Weights of a small encoder-decoder audio transcriber: decoder activation gelu, trained on strings of digits, spoken by a formant synthesiser in many voices.
Rows from block 4 of the audio encoder of a small encoder-decoder audio transcriber, named by matrix and row number. Rows with one number belong to one channel. Each number is 200 + 20 x the weight over its row's rms, rounded and kept within 0 to 999. All counts start at 0.
Before each channel's rows are labels from the 100 clips, of 14848, where the channel reaches its largest size: "loudest band" is the band of the loudest frequency at the time of the peak. Only what is clearly more common there than usual is listed. The data: strings of digits, spoken by a formant synthesiser in many voices. In brackets: how many of the 100.
# filt: filter width-3 conv, dilation 16 (encoder.blocks.4.filt.weight, 192x192x3, each kernel summed), inputs 0-191
# gate: gate width-3 conv, dilation 16 (encoder.blocks.4.gate.weight, 192x192x3, each kernel summed), inputs 0-191
# out: residual pointwise conv (encoder.blocks.4.out.weight, 192x192x1, transposed), outputs 0-191

loudest band: 500 to 1000 Hz (73)
filt.71,223,221,211,201,225,190,225,168,212,180,227,198,191,206,209,230,194,184,230,206,194,206,222,174,165,181,212,204,189,196,172,207,194,197,187,177,207,202,203,174,215,168,219,204,196,179,193,213,212,211,169,184,189,194,204,186,243,180,213,191,192,219,199,246,169,231,235,208,184,162,209,176,161,186,139,205,224,227,208,211,203,196,204,197,201,186,201,227,230,203,215,212,211,217,194,228,200,216,184,229,190,203,171,204,214,182,253,210,172,176,189,203,200,217,171,214,183,221,220,216,190,201,212,217,197,160,178,206,204,204,186,212,180,171,228,168,189,212,201,181,182,229,203,172,198,199,149,190,232,220,200,236,170,182,187,198,215,181,216,216,144,216,189,155,180,198,199,183,200,165,186,208,203,202,190,187,203,212,178,229,185,211,217,223,185,191,175,215,194,217,191,188
gate.71,241,220,207,227,157,204,222,218,215,201,225,240,184,213,189,251,207,233,177,210,208,206,200,198,220,211,208,182,182,158,189,192,226,194,180,172,208,226,224,198,194,217,218,231,205,246,208,210,183,186,236,210,216,199,182,190,194,219,206,156,169,206,191,184,209,163,196,201,179,191,191,204,197,222,211,183,213,184,216,189,196,215,184,213,178,187,179,194,187,201,247,184,193,223,206,199,205,179,176,172,218,196,237,222,214,202,218,180,198,215,223,211,201,190,204,235,207,206,202,217,224,210,186,157,198,200,188,175,166,232,236,200,190,203,207,196,182,222,218,204,212,211,242,183,228,193,197,234,154,207,189,184,188,193,219,200,212,196,192,229,226,175,191,185,162,236,219,207,202,182,227,233,188,167,242,190,203,222,221,182,188,215,230,209,199,188,178,199,196,182,225,187
out.71,184,184,206,174,208,212,178,186,191,221,227,205,170,220,199,196,202,224,232,192,156,225,189,209,221,201,217,198,180,194,187,197,209,201,203,224,231,223,196,227,206,205,176,198,238,224,171,229,154,179,217,173,193,187,194,215,230,211,219,218,218,187,204,230,170,192,231,232,208,188,225,242,192,233,217,200,216,217,184,237,154,180,201,189,224,186,222,197,195,201,189,213,217,178,191,219,236,190,155,180,226,180,234,222,205,192,188,195,181,192,193,254,216,212,199,203,220,189,151,211,171,166,194,202,194,221,167,218,183,206,178,193,196,193,186,203,201,181,201,176,209,168,221,200,196,235,217,226,187,182,205,207,220,208,233,216,207,211,209,198,175,202,181,195,197,165,190,223,228,171,203,212,202,184,178,185,191,225,200,197,178,184,177,200,207,163,220,200,171,188,178,219

loudest band: 4000 to 8000 Hz (58)
filt.23,197,165,225,227,235,210,199,199,227,185,177,225,185,197,219,217,216,210,189,228,194,208,207,175,206,196,201,216,184,196,194,189,235,204,207,199,184,176,224,203,165,196,223,203,191,185,194,209,197,213,220,171,170,187,201,204,238,229,204,217,216,182,198,204,214,224,180,221,211,202,181,218,241,226,236,164,177,224,166,179,179,212,192,219,185,186,210,192,169,211,251,224,186,172,204,199,199,229,183,215,204,207,219,191,188,205,209,160,187,161,168,185,189,234,184,210,226,194,196,162,187,219,192,193,221,234,188,177,229,176,184,199,200,206,204,199,186,215,231,203,152,225,173,220,208,220,177,217,216,189,206,196,195,225,224,211,180,212,196,210,204,225,227,198,222,201,192,175,197,178,230,204,199,215,171,164,166,251,204,207,231,192,172,187,233,186,211,210,240,205,210,192
gate.23,173,208,178,188,171,164,170,223,193,180,187,161,171,229,189,210,203,205,175,165,215,184,196,196,227,192,221,218,178,215,217,224,209,221,221,181,202,233,222,211,177,185,208,178,200,200,203,168,174,184,192,197,207,216,174,193,217,206,200,188,178,208,161,207,199,197,211,209,195,197,182,178,187,216,166,217,206,181,203,179,198,242,196,202,179,232,180,201,203,200,211,186,174,230,201,221,206,197,208,203,169,197,224,220,226,189,214,204,229,229,209,179,161,170,211,229,172,198,242,177,206,162,204,204,215,203,152,178,190,220,188,194,205,198,203,206,211,209,198,188,227,188,198,182,169,174,224,211,240,214,198,219,183,237,169,199,207,204,219,184,219,198,199,205,190,232,232,168,181,156,193,229,191,193,179,197,195,222,205,159,216,236,196,172,215,201,188,174,238,184,169,226
out.23,191,207,161,206,198,186,180,201,163,191,180,217,154,217,171,228,188,188,228,208,178,230,183,192,169,169,198,195,201,214,186,184,166,188,199,215,227,180,216,245,218,202,215,229,170,168,211,212,218,170,212,203,209,201,190,207,201,208,189,209,222,204,211,216,232,181,180,174,202,158,185,194,204,180,185,183,215,199,191,189,189,183,169,169,226,225,195,205,181,201,209,175,200,206,204,202,200,204,185,195,222,222,175,240,211,221,217,183,204,214,240,183,215,192,219,206,226,173,213,165,173,187,218,209,166,201,213,179,190,199,245,197,175,187,181,141,193,198,214,192,170,187,178,202,190,218,160,219,190,208,177,228,182,182,211,215,220,215,232,169,215,188,199,214,149,177,185,231,208,226,235,212,179,181,206,173,202,188,212,212,184,169,195,207,207,197,214,176,221,210,190,194

loudest band: 4000 to 8000 Hz (38)
filt.16,198,207,218,192,167,243,203,225,165,213,220,172,182,194,173,216,240,204,225,210,202,220,224,186,195,186,188,156,157,200,225,184,166,192,217,227,192,205,221,191,195,203,203,231,189,183,217,195,206,228,206,215,205,195,214,184,209,173,214,207,182,228,247,188,202,173,186,194,162,205,179,160,216,167,205,149,223,174,181,191,216,191,234,148,229,231,223,171,218,195,205,196,213,175,169,194,207,230,204,189,163,232,179,206,198,205,173,214,217,221,207,191,220,198,203,200,188,191,142,184,229,191,183,204,197,240,222,207,198,205,178,194,185,224,229,201,208,195,172,181,199,215,204,217,180,210,205,168,209,214,189,216,203,191,223,187,218,188,229,201,217,200,186,228,211,204,191,194,208,192,203,197,186,199,196,189,149,206,191,183,179,184,177,213,178,184,211,196,193,193,231,211
gate.16,209,220,192,192,175,189,224,236,201,217,200,175,222,221,192,227,166,218,226,209,184,207,171,175,229,245,229,249,199,200,196,235,184,179,233,175,204,206,226,210,187,209,193,193,206,197,244,212,236,181,188,210,191,168,191,203,204,260,212,219,178,195,226,240,214,219,180,227,215,195,225,187,183,201,203,213,238,184,194,222,203,205,172,192,199,214,215,204,163,197,204,212,219,200,236,212,181,197,200,176,203,178,240,218,191,214,224,194,211,182,213,201,225,200,219,179,179,188,213,199,205,205,179,194,184,184,228,171,224,246,226,175,195,212,204,186,207,225,207,216,194,189,191,177,209,221,151,212,202,174,192,200,162,176,196,190,180,200,189,223,177,186,178,203,186,199,170,179,185,221,239,201,208,203,183,226,188,205,183,221,240,186,194,215,214,202,238,202,189,203,215,202
out.16,208,196,226,165,170,206,213,200,211,221,181,184,203,193,198,201,220,223,218,226,210,211,212,194,181,218,207,214,225,224,191,179,221,186,191,189,194,202,197,181,190,214,168,197,179,169,192,178,242,224,189,210,246,176,229,183,182,212,237,226,205,191,203,189,192,174,199,189,166,199,200,201,174,186,182,181,195,179,184,229,208,224,198,192,187,205,194,206,230,191,212,149,210,183,232,185,203,168,207,218,218,199,192,203,172,169,143,166,199,189,212,208,194,165,189,167,195,209,197,188,184,215,162,180,215,180,174,211,197,196,226,191,199,188,212,217,211,214,192,208,207,218,161,185,165,226,183,203,206,206,190,252,217,179,150,215,208,222,223,213,197,198,180,209,182,201,254,175,204,212,208,158,174,207,178,182,163,182,202,225,174,206,212,215,196,208,191,225,187,225,189,229

loudest band: 4000 to 8000 Hz (59)
filt.100,160,215,201,200,192,204,220,227,213,223,201,173,185,193,222,199,233,201,207,205,192,202,216,243,183,196,173,209,215,166,230,172,151,240,182,193,178,185,208,211,228,195,152,170,194,197,197,162,194,157,223,166,220,183,205,193,174,200,220,164,198,162,210,223,204,187,226,188,189,206,166,168,179,217,213,177,205,186,169,228,184,229,189,190,193,210,190,214,194,224,211,179,162,182,206,201,192,195,204,196,201,211,213,169,175,200,207,193,190,195,191,179,208,170,206,202,187,190,192,178,218,176,204,212,227,221,225,226,219,220,199,225,195,179,216,223,209,235,212,179,180,221,209,205,191,202,188,185,200,185,178,214,216,195,194,199,186,161,187,207,187,197,221,191,200,228,204,223,217,236,173,201,197,176,199,180,198,211,214,164,146,202,154,184,225,171,195,163,200,177,218,186
gate.100,198,224,190,185,208,190,209,212,185,208,201,194,218,272,198,204,164,187,206,207,207,214,189,176,230,188,207,184,234,200,215,220,209,193,204,172,201,193,182,185,208,199,198,208,220,216,190,215,173,235,188,201,193,190,190,222,196,231,188,216,193,196,208,181,221,208,178,233,173,193,215,196,156,206,252,241,221,165,189,220,189,175,175,180,182,238,226,165,193,198,205,186,205,217,184,160,204,259,216,206,188,245,190,208,189,229,206,208,200,190,228,196,198,218,198,203,201,238,202,183,233,208,160,163,214,188,193,212,183,178,212,207,186,211,228,188,208,214,208,184,249,237,211,201,208,211,222,199,202,220,191,201,197,202,203,197,205,185,194,233,187,184,226,178,193,223,200,191,206,203,198,191,203,174,205,215,160,214,152,214,236,215,225,220,174,210,189,160,198,187,213,190
out.100,222,209,211,183,207,203,191,203,164,202,203,202,176,242,230,224,222,210,226,223,230,213,208,202,197,217,226,209,173,235,197,192,213,192,164,195,209,211,203,192,221,139,157,177,227,152,200,182,205,183,223,197,213,181,189,223,216,227,184,182,178,176,200,181,227,206,161,183,251,224,227,215,215,175,219,193,218,186,188,181,228,183,182,212,195,187,202,204,167,236,205,167,210,175,177,174,186,205,206,195,195,192,245,203,191,233,183,182,167,178,197,177,191,170,177,166,200,184,215,189,212,209,208,207,163,195,194,192,171,248,217,189,204,199,204,233,196,227,210,188,182,173,184,203,194,189,185,199,196,191,197,218,168,212,200,220,199,212,202,196,192,193,198,196,196,210,207,191,180,203,204,188,222,173,244,176,197,204,198,194,169,208,176,183,215,187,172,206,189,188,211,151

loudest band: 4000 to 8000 Hz (41)
filt.142,211,205,198,178,200,158,216,231,230,197,192,218,213,169,173,179,207,175,186,198,196,191,177,214,182,182,194,169,218,166,211,202,204,160,223,171,219,190,198,179,224,217,221,235,206,243,222,216,225,163,216,219,220,194,229,175,212,177,207,195,233,213,176,180,209,220,176,210,193,183,192,149,203,211,182,188,205,201,238,170,191,184,185,213,193,182,179,169,160,221,191,188,209,197,241,222,203,186,201,208,192,235,185,216,164,199,205,177,180,196,204,210,204,193,191,191,196,205,171,219,194,254,207,215,213,225,223,197,266,168,215,202,203,214,196,192,201,210,233,194,204,179,242,200,213,232,185,211,205,207,202,226,175,173,199,174,186,186,211,197,205,156,202,188,191,179,170,172,205,188,194,227,222,216,193,187,196,183,184,210,198,220,195,191,192,230,217,196,185,225,199,193
gate.142,191,190,207,209,192,185,201,215,224,236,209,194,198,146,204,227,171,182,186,203,203,192,186,200,228,195,206,219,198,204,180,204,208,192,205,183,190,178,183,198,215,178,203,193,189,225,252,207,215,206,196,219,191,181,195,204,184,181,185,200,173,235,211,172,204,163,189,196,201,178,217,153,204,210,163,191,199,180,204,204,185,209,191,172,206,193,207,172,206,198,170,228,212,179,188,255,176,228,163,205,200,190,194,215,225,196,194,183,167,216,229,220,193,216,222,205,221,231,217,193,221,210,201,188,234,186,174,189,174,202,206,213,180,184,229,173,238,197,209,194,192,163,189,199,275,221,209,215,192,215,222,214,190,224,206,208,185,196,197,194,211,164,183,221,211,209,194,198,175,188,210,196,242,244,220,191,187,204,184,173,190,181,192,201,203,224,208,154,201,225,174,148
out.142,185,185,165,217,224,166,223,191,168,184,242,198,178,196,187,203,205,220,159,183,239,190,223,199,221,207,208,191,200,208,157,228,202,198,236,197,205,191,212,233,211,199,209,225,199,181,180,185,229,204,200,223,186,223,216,207,232,190,177,189,180,217,178,202,146,226,175,207,207,171,189,213,203,238,192,191,195,182,231,222,194,208,153,178,161,211,220,185,215,199,194,217,185,195,215,217,181,183,197,213,177,219,174,202,200,228,187,246,171,190,202,224,215,189,194,186,218,231,204,198,225,207,213,222,212,201,185,221,208,211,216,230,205,202,203,193,201,179,226,199,204,233,205,194,188,183,198,176,233,197,188,209,201,207,200,182,213,206,191,159,196,184,139,172,231,161,150,231,213,177,204,195,209,215,199,199,220,226,205,216,206,191,214,221,209,206,204,210,158,185,191,182

loudest band: 4000 to 8000 Hz (47)
filt.68,202,179,200,210,205,205,181,196,201,242,206,172,190,214,166,187,207,211,193,204,185,159,165,219,232,193,192,227,240,198,176,174,200,212,212,206,202,193,228,228,198,212,198,182,178,182,232,226,212,170,193,197,188,225,184,175,184,200,211,207,216,189,188,215,204,188,203,166,187,208,189,214,213,196,182,232,187,197,200,242,236,182,213,210,227,206,185,189,192,223,187,208,160,167,237,204,190,194,203,181,207,157,204,222,201,217,188,225,188,179,218,194,185,209,197,190,207,220,215,223,167,161,195,225,153,179,205,187,203,255,226,191,167,165,200,189,146,190,184,202,198,169,214,191,176,188,179,246,188,177,175,205,192,196,224,234,210,196,154,212,193,194,180,191,189,187,193,190,180,215,210,190,222,218,163,199,214,198,210,193,196,176,199,204,188,193,218,164,213,223,176,222
gate.68,212,151,192,228,153,196,236,223,214,198,204,167,197,222,184,216,184,174,198,187,209,196,178,217,175,187,197,220,197,206,196,213,172,225,195,192,206,177,211,211,186,183,178,168,176,229,210,217,242,201,198,197,214,207,164,193,195,196,231,188,195,201,210,202,188,227,198,162,207,193,210,192,175,196,194,240,199,189,185,187,181,171,171,206,205,180,211,220,206,183,222,223,186,203,182,192,266,193,177,194,208,218,205,227,218,191,199,216,236,230,236,195,181,208,197,175,165,205,177,191,199,199,185,180,238,197,188,213,230,158,187,206,238,222,195,222,204,227,237,206,221,221,189,212,208,216,191,263,230,175,169,196,217,203,175,175,195,196,204,198,214,195,196,190,202,205,203,194,187,197,195,177,198,160,189,223,183,193,196,213,155,193,215,223,209,166,182,178,200,228,218,207
out.68,204,223,174,195,194,161,211,203,193,231,191,223,180,242,184,189,199,195,244,178,195,207,202,217,166,196,188,201,220,176,200,176,229,222,182,184,190,186,189,245,185,211,208,201,237,192,215,167,183,186,212,191,193,194,190,188,201,177,233,201,203,218,172,207,239,222,230,203,214,195,226,217,190,191,205,206,228,212,233,205,164,187,230,180,188,206,219,218,170,215,167,177,200,235,209,217,202,165,187,198,211,209,225,221,213,192,188,165,196,197,192,233,194,167,200,156,195,175,229,175,172,215,209,191,204,189,250,196,190,177,208,193,205,223,170,198,194,219,215,182,195,185,205,208,223,182,191,171,179,190,188,213,180,228,196,232,184,238,199,250,203,217,172,202,217,187,209,203,216,209,196,192,234,183,190,159,218,221,249,181,177,195,220,207,203,183,199,202,226,203,179,214

loudest band: 250 to 500 Hz (46)
filt.69,189,193,221,235,205,203,225,189,199,171,261,170,205,220,217,226,187,208,206,189,209,215,182,182,174,186,196,200,205,198,222,210,213,189,180,201,212,238,196,170,229,170,206,224,199,192,215,198,181,167,213,221,158,189,204,204,204,200,214,187,215,219,176,236,218,203,199,224,184,176,201,178,178,200,198,194,175,184,187,170,228,239,219,209,214,211,182,228,207,184,228,174,196,207,207,209,181,212,248,208,216,169,216,199,199,179,210,186,165,176,203,193,171,182,219,196,153,219,226,219,203,226,195,176,184,193,252,197,216,199,244,219,167,200,201,177,202,196,174,222,178,198,195,166,188,194,197,216,162,168,208,205,166,183,195,205,216,230,195,207,223,203,211,203,211,190,224,198,220,164,222,193,201,173,187,189,221,170,175,222,196,217,196,176,172,217,178,206,167,168,197,210
gate.69,210,180,220,234,200,230,211,195,214,221,227,177,178,201,174,208,181,199,201,225,226,227,178,181,202,194,188,207,191,187,205,188,189,250,194,184,225,193,192,193,207,232,185,206,228,176,203,224,210,204,216,204,220,203,193,220,193,168,180,190,221,205,198,214,209,246,196,187,226,205,201,206,207,205,225,228,218,210,185,192,190,223,213,213,193,237,207,219,198,160,168,198,204,204,221,193,237,229,171,180,247,172,234,210,156,195,216,208,178,225,206,222,157,195,198,212,167,185,211,220,197,194,228,167,217,200,181,174,209,227,221,206,175,209,208,161,190,184,167,201,207,222,176,206,214,195,200,220,218,187,230,191,217,206,198,129,247,215,176,207,169,233,187,205,182,185,235,196,168,200,212,208,185,180,203,190,189,208,199,187,200,235,187,194,202,200,221,201,222,178,206,223
out.69,221,201,186,192,212,195,189,227,220,151,206,214,247,209,191,216,155,173,230,186,238,179,216,206,189,181,211,246,182,186,195,224,190,167,207,191,231,174,212,178,200,193,208,187,181,204,179,165,188,203,209,235,163,193,223,199,206,177,207,216,185,194,194,217,204,192,214,184,200,215,197,175,175,191,212,210,173,200,238,196,193,211,207,213,168,215,240,236,150,192,203,214,208,215,183,186,213,199,203,192,201,175,220,212,185,209,172,175,181,213,220,194,165,200,192,174,215,220,222,204,177,205,226,205,176,184,180,208,208,219,236,199,200,212,228,181,205,211,254,196,209,215,234,200,191,208,204,193,188,219,228,228,213,194,213,179,219,205,197,166,219,205,165,168,166,220,191,160,223,225,177,197,204,187,217,210,234,186,201,198,201,180,181,192,192,194,204,188,245,169,181,225

loudest band: 250 to 500 Hz (46); 500 to 1000 Hz (38)
filt.11,227,206,209,207,200,228,180,268,203,185,207,185,202,221,196,177,212,225,209,194,213,207,227,231,199,218,191,200,216,213,197,203,196,202,231,170,172,185,202,188,184,223,178,175,158,203,208,194,178,194,205,203,227,213,195,200,195,218,172,196,178,236,203,195,225,193,243,170,194,217,192,209,186,154,210,220,192,183,236,204,179,195,218,200,196,225,189,219,199,217,199,211,209,195,200,215,232,177,186,215,179,176,231,179,197,146,206,218,176,207,162,186,205,205,192,152,151,205,184,202,203,179,172,198,200,230,195,220,172,197,187,215,195,216,199,183,231,212,199,201,190,197,143,196,203,191,194,162,187,174,207,163,217,197,194,193,205,167,189,206,205,202,214,198,195,199,228,217,197,257,209,180,233,226,238,210,219,208,222,210,215,229,213,191,204,187,194,177,177,217,176,223
gate.11,181,173,217,157,196,182,203,190,174,198,175,202,210,218,197,248,202,164,197,179,182,203,200,162,203,191,177,247,181,244,203,178,236,177,201,184,216,183,203,213,156,175,200,193,182,202,198,171,192,207,200,198,194,236,178,175,177,205,202,189,217,191,211,208,189,204,172,191,200,169,198,156,220,189,199,231,203,199,151,180,216,203,174,187,158,215,217,238,186,181,219,195,201,180,173,193,237,214,190,199,180,197,203,195,175,178,182,209,211,186,246,201,170,194,183,200,191,221,213,169,234,190,191,175,201,195,169,210,227,212,214,214,207,221,200,190,183,211,210,171,234,204,204,212,233,178,193,189,170,203,181,211,205,174,190,206,186,208,213,176,220,198,221,229,227,237,209,165,192,195,174,158,197,198,223,199,176,175,199,189,208,174,221,198,214,170,216,217,186,198,197,213
out.11,198,202,188,199,222,193,210,211,222,158,205,219,197,195,206,196,192,204,205,192,208,241,209,197,222,184,213,227,205,234,260,207,173,169,202,186,177,197,202,177,193,200,169,178,201,169,193,199,211,169,219,184,187,204,211,189,224,211,192,205,203,217,165,240,208,190,199,192,184,195,169,208,214,224,194,189,161,224,198,202,203,238,180,220,226,212,190,221,216,184,212,182,229,179,198,201,152,213,172,178,181,200,184,206,165,210,227,219,181,174,185,209,205,178,215,197,238,202,219,186,181,193,208,270,189,205,195,226,205,218,214,167,219,170,229,187,216,212,210,216,175,216,169,225,195,189,222,234,198,213,217,191,201,183,178,201,195,177,173,207,179,212,245,219,194,218,186,166,206,195,191,223,193,164,205,163,205,212,153,205,218,207,198,184,211,237,181,218,179,209,213,206

loudest band: 500 to 1000 Hz (33)
filt.94,209,183,205,190,184,218,190,207,214,224,152,169,185,208,177,186,188,193,204,264,189,218,217,215,180,183,173,176,236,213,223,212,191,195,251,213,205,200,227,194,205,230,190,195,181,208,208,206,186,146,169,213,185,171,196,192,186,186,179,189,214,190,207,165,205,233,185,158,173,221,218,215,235,186,207,226,177,193,213,224,175,200,237,224,192,197,188,178,168,210,187,217,194,226,169,180,234,192,204,186,193,216,187,221,209,209,212,185,202,229,178,178,209,193,207,219,175,199,198,185,146,197,199,170,228,205,188,197,207,209,169,207,186,193,196,201,218,230,205,203,207,195,207,218,194,191,205,211,190,172,211,143,207,204,181,160,168,181,221,200,191,185,214,211,189,215,230,217,178,175,180,218,203,175,161,211,188,231,196,176,175,215,223,204,206,218,196,203,225,186,202,198
gate.94,193,208,199,170,176,205,220,182,202,207,192,216,205,205,213,224,189,206,238,203,225,227,218,176,225,209,187,189,153,210,200,202,203,178,191,227,178,181,227,178,209,178,182,208,194,209,223,192,195,196,192,208,257,201,199,173,184,210,192,194,176,197,188,163,203,181,191,203,200,183,201,171,207,205,179,197,233,215,179,242,208,189,203,205,221,220,223,187,238,175,219,164,205,215,195,239,177,185,178,209,202,163,203,166,194,209,215,235,210,197,224,215,185,195,215,234,217,216,197,173,196,222,213,249,208,161,200,222,174,189,193,219,218,221,193,193,233,204,246,205,181,206,165,208,211,227,183,212,180,216,190,192,189,240,194,185,179,204,189,200,233,212,181,183,216,234,204,207,195,186,191,179,182,160,188,198,189,224,185,171,214,197,163,160,246,186,204,231,215,227,214,200
out.94,179,173,177,185,201,195,199,192,205,192,183,173,241,171,226,196,194,187,202,193,190,197,194,190,193,202,180,202,206,218,201,196,155,221,223,204,161,199,185,193,196,216,189,218,226,211,248,231,196,201,223,183,199,195,203,199,185,246,220,198,199,177,206,206,202,190,176,210,186,175,182,218,199,201,164,200,218,209,204,218,196,166,190,190,239,189,217,181,198,259,178,197,217,209,205,240,200,172,213,188,225,200,214,147,179,165,186,174,206,184,207,173,189,233,226,175,230,226,186,200,177,162,239,183,177,211,174,217,181,176,186,184,190,205,178,171,182,180,213,206,205,196,202,173,191,236,208,191,213,151,193,189,235,188,196,179,204,195,184,220,189,195,169,171,218,177,208,198,196,212,192,186,216,175,201,220,198,192,234,222,167,179,217,220,234,194,176,176,201,194,195,166

loudest band: 250 to 500 Hz (46)
filt.72,212,237,207,203,204,181,176,208,190,203,210,155,203,220,220,205,242,213,194,213,220,217,190,197,209,195,204,156,193,190,190,204,203,205,201,185,188,219,224,202,196,152,252,168,226,198,210,223,176,206,229,196,213,182,189,214,215,191,189,177,208,209,257,214,201,246,205,214,205,175,201,205,236,209,269,210,210,196,210,211,175,217,170,180,225,222,228,228,183,199,199,188,212,224,177,209,157,187,212,193,227,240,164,220,184,210,201,172,173,194,217,206,211,189,146,205,215,209,185,188,175,227,216,189,198,201,208,230,204,236,190,219,179,210,185,193,204,189,217,193,210,175,206,217,197,218,183,208,172,172,201,178,209,191,222,156,208,193,172,200,202,185,165,194,187,182,215,197,190,186,197,197,202,203,196,209,176,180,193,189,171,184,186,188,196,195,165,171,177,183,219,185
gate.72,197,204,181,186,213,163,215,221,238,221,184,187,209,206,204,213,185,227,207,201,218,236,224,222,210,205,195,186,180,204,239,190,213,207,157,195,212,200,227,204,241,143,212,209,198,168,223,196,157,189,172,234,229,187,197,201,223,193,194,213,172,177,223,219,201,189,172,237,229,216,173,199,205,169,204,197,237,185,198,238,221,187,194,218,179,190,211,192,219,190,201,223,236,223,205,175,202,202,195,176,201,172,213,189,183,215,206,182,184,196,222,201,187,205,221,237,198,205,233,182,209,234,225,196,214,239,175,202,237,191,222,191,201,204,203,198,188,204,159,160,238,192,208,207,173,209,191,224,196,192,198,238,192,184,185,175,189,214,200,204,169,225,174,203,180,206,251,183,218,213,211,215,178,223,193,217,205,179,220,197,209,213,197,167,214,221,183,184,205,201,195,172
out.72,183,199,200,189,200,177,194,192,199,159,216,127,206,206,201,226,230,220,199,217,210,185,221,217,217,192,213,234,212,215,218,214,195,163,212,200,196,162,194,199,196,209,202,193,214,177,227,208,224,190,228,186,215,188,202,173,211,223,186,217,186,201,180,199,225,207,192,212,169,183,202,185,192,213,199,197,168,198,199,159,205,183,161,236,192,224,211,182,186,194,223,234,182,206,218,198,190,203,209,263,214,178,160,176,191,212,170,227,203,192,191,219,180,165,187,184,203,206,197,173,193,206,241,200,236,221,194,207,210,196,194,206,174,215,184,231,187,216,223,196,218,205,176,197,236,232,208,149,171,205,201,182,183,206,220,175,214,227,161,179,164,191,208,209,181,188,195,185,169,222,183,208,183,186,191,204,227,208,170,193,229,187,180,205,196,202,183,234,231,185,211,210

loudest band: 4000 to 8000 Hz (39)
filt.97,210,144,203,185,203,220,194,181,224,173,185,186,181,180,167,188,144,208,204,200,174,219,191,166,245,230,211,205,208,212,245,201,207,198,193,192,206,207,201,218,236,230,200,189,218,214,167,201,202,198,198,184,243,185,187,215,190,203,206,234,177,219,224,234,206,213,204,195,225,210,186,217,202,198,208,233,269,227,192,210,211,203,190,207,196,194,188,201,219,184,190,161,214,224,218,176,226,219,220,235,187,179,208,202,197,190,200,194,195,182,211,208,216,200,200,225,217,196,203,176,199,198,177,204,212,196,191,180,152,176,175,201,213,204,179,223,210,196,185,210,183,161,217,180,216,197,219,194,187,197,172,217,182,175,211,213,210,224,203,212,181,188,205,169,218,163,199,199,198,227,182,210,197,234,239,192,200,193,220,223,242,196,208,168,217,214,238,220,205,243,195,184
gate.97,211,239,190,160,149,201,199,200,203,207,220,178,213,231,169,213,225,202,236,207,211,205,163,199,195,220,210,198,154,223,201,189,167,192,179,184,230,212,215,209,193,237,184,191,185,205,218,210,166,211,201,214,194,190,197,164,217,219,196,200,206,199,215,219,193,210,195,186,155,206,200,186,190,238,211,197,166,161,181,200,193,212,154,180,168,207,238,213,195,200,190,239,181,207,198,226,220,249,216,203,192,208,192,170,214,239,189,216,213,204,243,212,202,229,181,193,219,188,193,211,169,171,200,190,214,217,199,195,207,189,208,181,198,177,210,219,166,249,231,187,198,205,209,208,237,214,197,205,204,199,180,205,207,192,186,187,218,201,197,184,160,185,203,213,169,191,206,187,185,180,217,209,200,179,175,193,163,199,200,174,185,193,226,217,179,156,214,193,193,174,237,197
out.97,187,223,200,179,203,216,189,181,184,207,197,162,202,217,184,196,152,206,225,190,204,175,176,215,174,197,220,209,194,196,212,229,221,216,197,203,237,208,226,192,165,180,175,213,195,202,231,205,177,247,184,226,218,218,203,225,232,168,210,210,174,191,214,222,220,202,199,184,235,208,201,202,227,203,192,203,220,222,175,229,207,172,193,182,210,208,222,210,177,194,222,160,175,197,198,256,183,165,232,210,203,199,200,209,187,170,179,249,197,193,181,185,186,217,175,218,188,226,185,178,235,188,213,196,214,173,194,166,175,178,198,191,216,181,212,201,162,220,171,193,183,200,219,205,211,168,191,200,174,238,212,162,224,235,154,189,201,194,211,205,187,176,205,199,189,182,183,212,195,182,202,174,190,210,200,216,205,175,160,186,172,222,218,206,201,199,183,222,172,199,202,218

loudest band: 4000 to 8000 Hz (38)
filt.101,228,206,172,188,204,270,202,204,205,196,196,186,227,189,216,177,204,177,201,206,198,208,235,170,192,212,182,200,196,177,220,241,191,217,178,153,190,191,214,190,184,225,198,215,201,182,213,184,204,176,213,194,202,219,182,198,188,194,195,221,219,197,237,182,175,188,184,202,182,195,190,165,195,224,182,234,234,213,222,241,196,204,246,181,204,165,148,188,164,209,210,222,227,218,201,219,191,194,214,217,151,153,228,200,211,185,195,197,220,187,224,207,219,180,222,190,194,191,196,186,197,161,210,178,180,220,200,195,213,233,176,244,219,195,192,215,204,205,245,216,197,199,211,200,189,202,215,185,195,196,237,204,196,225,185,200,217,234,229,199,230,197,201,208,215,191,209,208,222,220,198,206,205,209,234,200,204,194,210,195,213,192,215,182,170,178,206,195,242,183,176,238
gate.101,208,214,192,199,219,211,209,189,188,180,192,204,230,244,216,225,215,189,199,196,247,203,208,210,212,159,193,203,176,204,199,223,213,177,178,181,185,220,181,201,185,222,187,248,169,204,204,211,229,236,199,236,224,229,171,210,191,207,208,214,151,178,222,169,189,168,198,190,172,175,216,175,191,205,209,227,209,180,192,200,209,169,190,195,205,213,163,218,182,183,216,192,185,184,216,187,233,193,144,183,176,197,189,171,171,177,172,176,180,199,220,202,188,188,203,200,212,196,190,186,216,208,196,195,202,203,187,224,190,194,189,207,184,244,209,185,229,187,208,206,228,156,173,167,210,232,197,198,194,212,171,193,160,202,183,183,229,204,166,180,212,214,225,230,175,220,207,190,191,191,186,175,200,194,186,194,209,160,219,167,208,205,240,215,160,208,214,185,183,196,206,194
out.101,206,194,172,229,203,205,250,214,198,199,163,192,185,227,182,196,213,192,253,171,179,193,190,195,177,197,195,239,163,221,210,194,209,186,214,159,201,197,205,221,206,234,202,209,205,182,213,230,200,227,223,182,191,207,179,172,209,220,180,201,239,181,214,172,206,179,221,171,200,212,213,214,226,201,202,223,183,242,199,181,218,170,198,192,174,192,211,190,192,215,189,198,215,200,179,210,186,208,182,174,203,180,230,210,186,227,219,235,228,183,187,227,174,192,205,214,245,207,192,218,189,221,198,173,178,198,184,200,221,202,230,172,211,222,181,195,171,197,161,173,217,208,197,195,155,193,188,189,170,176,225,178,180,203,158,193,217,199,204,212,172,202,198,204,204,196,201,203,169,189,212,214,202,202,197,167,149,198,198,179,153,179,181,194,246,202,200,200,210,228,183,183